config = dict(
    translate=0.06,
    color_jitter=0.1,
    encoder_moe_every=1,
    decoder_activation='silu',
    lr=0.0015,
    beta2=0.999,
    gradient_centralization=True,
    warmup_steps=350,
)
Rows from expert 3 of block 6 of the encoder, named by matrix and row number. Rows with one number belong to one neuron. Each number is 200 + 40 x the weight over its row's rms, rounded and kept within 0 to 999. All counts start at 0. After the name is the row's rms in percent of the matrix's.
# gate: expert gate (encoder.blocks.6.mlp.gate, 8x32x128), inputs 0-127
# up: expert up (encoder.blocks.6.mlp.up, 8x32x128), inputs 0-127
# down: expert down (encoder.blocks.6.mlp.down, 8x128x32, transposed), outputs 0-127
gate.12,116,184,147,172,186,211,220,199,216,202,206,198,219,188,133,198,245,286,255,171,171,186,246,266,217,182,225,195,203,260,191,193,218,214,208,200,197,204,174,194,195,320,244,234,187,213,151,188,168,257,200,187,195,183,167,216,151,192,165,175,196,196,224,187,229,183,223,227,233,284,136,187,62,242,203,202,189,177,193,162,194,184,184,198,183,252,196,135,155,231,229,180,148,180,189,210,174,208,230,212,133,177,143,236,205,165,237,242,250,167,217,150,192,222,282,166,140,181,231,192,185,324,92,305,184,266,185,231,259
gate.13,108,202,203,105,193,186,235,216,185,175,159,162,241,160,209,152,194,276,228,189,229,160,179,208,265,243,233,227,140,229,191,184,260,251,140,235,182,201,218,192,213,279,162,236,177,183,225,225,266,232,147,174,137,264,163,156,217,122,156,177,184,253,154,165,229,228,203,236,217,226,167,125,182,218,186,170,279,269,168,145,176,201,243,216,222,173,205,192,232,204,187,186,279,189,172,207,147,174,260,179,255,187,182,186,199,197,229,238,206,219,213,139,120,289,162,233,151,147,142,198,261,157,222,264,185,164,264,147,237
gate.14,101,211,208,233,158,183,279,167,176,263,148,141,231,162,89,192,230,314,219,144,243,110,187,126,232,200,176,202,158,266,195,252,219,243,153,233,217,175,214,163,215,213,193,242,161,237,190,232,185,179,255,177,150,237,183,159,218,145,206,225,170,265,250,180,215,197,178,238,237,189,158,207,195,229,170,248,176,236,163,154,207,201,234,204,226,114,235,176,170,269,193,218,250,213,184,150,137,237,157,189,295,206,111,178,232,190,174,258,225,148,203,223,169,212,205,174,249,195,208,211,204,257,151,233,191,241,138,217,216
gate.15,101,204,205,203,206,138,239,158,230,167,226,197,159,187,253,192,239,302,203,201,239,126,189,206,217,197,186,224,143,217,162,193,200,230,198,189,272,208,183,155,165,104,205,238,214,236,142,264,174,209,208,174,235,230,196,220,152,201,226,230,162,197,234,171,209,205,156,199,144,251,204,248,144,233,219,180,141,230,207,187,197,169,227,245,208,80,189,174,89,265,193,128,264,255,192,228,149,244,214,166,195,207,190,173,203,171,182,219,237,228,154,187,196,195,254,247,310,220,143,237,240,288,144,126,215,192,149,206,213
up.12,102,252,174,197,188,193,172,193,181,158,170,247,152,191,246,167,188,213,140,231,208,177,208,231,177,187,262,202,119,117,197,153,208,162,205,141,233,198,190,186,227,200,132,198,236,206,145,181,187,145,171,238,243,202,191,205,152,235,257,199,183,192,212,201,234,189,226,179,178,198,283,253,188,213,263,162,179,115,199,197,256,246,211,177,216,82,188,201,161,192,191,353,229,192,187,225,230,157,223,199,244,240,181,237,209,263,208,183,249,298,192,162,249,152,167,225,191,203,252,119,230,186,291,209,191,248,169,169,254
up.13,101,192,229,175,190,188,197,213,192,180,225,216,182,183,130,171,222,147,217,139,236,274,231,303,246,266,194,220,206,216,219,205,235,181,176,206,191,200,153,220,191,75,132,167,200,199,203,161,226,256,165,189,222,233,195,171,258,239,150,205,151,173,204,217,206,167,220,202,243,190,186,156,213,237,174,194,224,216,196,165,173,186,205,187,179,208,183,164,188,201,199,162,158,188,175,272,217,141,222,191,261,171,359,180,237,200,264,209,190,253,234,182,222,172,226,352,135,211,222,217,233,157,259,136,208,167,161,126,201
up.14,109,207,187,236,152,161,257,193,158,209,171,180,194,176,135,223,236,250,180,196,251,112,203,123,200,172,206,227,167,260,224,174,171,205,203,197,232,139,196,168,158,237,293,240,229,246,191,251,153,115,258,194,158,184,197,257,233,169,204,215,260,273,298,175,171,228,183,203,181,205,143,215,113,222,226,225,195,188,193,196,202,173,197,215,203,148,204,220,137,187,211,180,187,235,209,139,185,259,133,201,170,221,146,200,226,121,201,202,218,151,150,211,158,192,220,158,280,240,164,188,198,255,251,245,168,236,174,326,217
up.15,103,230,241,140,181,203,265,143,211,130,161,174,150,140,155,205,291,273,208,156,200,172,175,201,236,183,267,245,160,244,202,232,202,249,187,178,242,254,163,181,197,155,199,207,199,174,151,203,182,247,201,181,206,260,172,158,137,198,206,249,160,209,183,149,215,191,184,240,224,204,134,243,143,222,182,236,196,215,206,135,166,186,213,283,224,112,177,166,77,250,235,127,216,279,200,254,168,254,224,199,222,188,167,134,185,205,185,260,212,205,189,179,178,218,302,276,200,188,210,202,231,241,176,192,197,236,182,151,212
down.12,109,246,213,171,167,200,174,223,216,224,237,122,225,150,244,181,203,226,201,176,193,159,204,223,129,216,238,213,216,197,295,244,224,155,208,235,267,194,236,245,222,194,274,235,198,187,159,145,289,242,143,175,184,154,161,181,201,170,220,214,229,248,248,229,199,229,184,185,196,158,196,139,227,168,165,207,198,299,238,190,138,201,215,221,237,163,152,118,146,208,210,191,210,205,223,201,218,333,285,175,171,202,223,185,207,148,209,161,264,179,175,226,148,244,139,175,232,253,292,251,191,139,132,160,194,221,176,226,205
down.13,105,234,192,204,127,241,136,236,106,176,184,213,203,170,178,172,234,189,123,220,206,216,219,271,193,232,177,173,246,182,227,190,236,165,204,205,233,202,181,248,229,212,281,170,178,221,131,243,130,265,184,240,177,163,214,171,207,241,211,210,175,233,190,177,174,206,183,201,214,172,218,211,229,186,165,237,221,206,181,201,157,208,189,208,203,309,183,94,155,206,201,307,223,194,205,69,254,127,306,204,172,201,214,251,185,271,163,144,184,182,194,164,193,145,130,194,208,175,239,175,166,178,130,160,229,176,203,212,185
down.14,085,174,201,209,189,173,256,250,198,223,201,262,242,198,178,196,197,199,179,209,225,231,169,91,320,178,219,230,245,231,191,230,152,236,96,197,110,164,174,179,168,199,193,255,184,209,254,202,210,142,169,163,213,193,168,158,117,143,197,163,246,102,147,235,179,232,207,185,184,271,126,209,199,193,198,258,190,193,210,177,274,166,153,207,228,143,208,265,186,152,217,205,179,224,209,298,201,240,155,206,191,165,195,150,175,250,206,224,193,194,210,274,253,241,227,173,257,217,219,224,270,221,222,183,141,205,160,200,167
down.15,099,245,206,199,170,152,305,232,205,179,190,187,259,127,169,176,237,183,189,123,239,224,152,115,222,178,206,189,153,188,223,219,233,172,185,251,193,160,256,193,222,157,173,238,198,162,214,155,293,152,149,217,212,147,245,209,132,199,173,220,234,291,165,215,183,196,194,164,180,192,122,197,179,235,231,195,236,196,171,210,228,190,154,220,187,182,229,180,192,177,169,146,184,216,220,229,175,250,237,240,175,162,86,137,188,167,220,222,198,188,225,210,198,203,161,203,295,171,247,230,249,177,241,250,95,284,217,121,227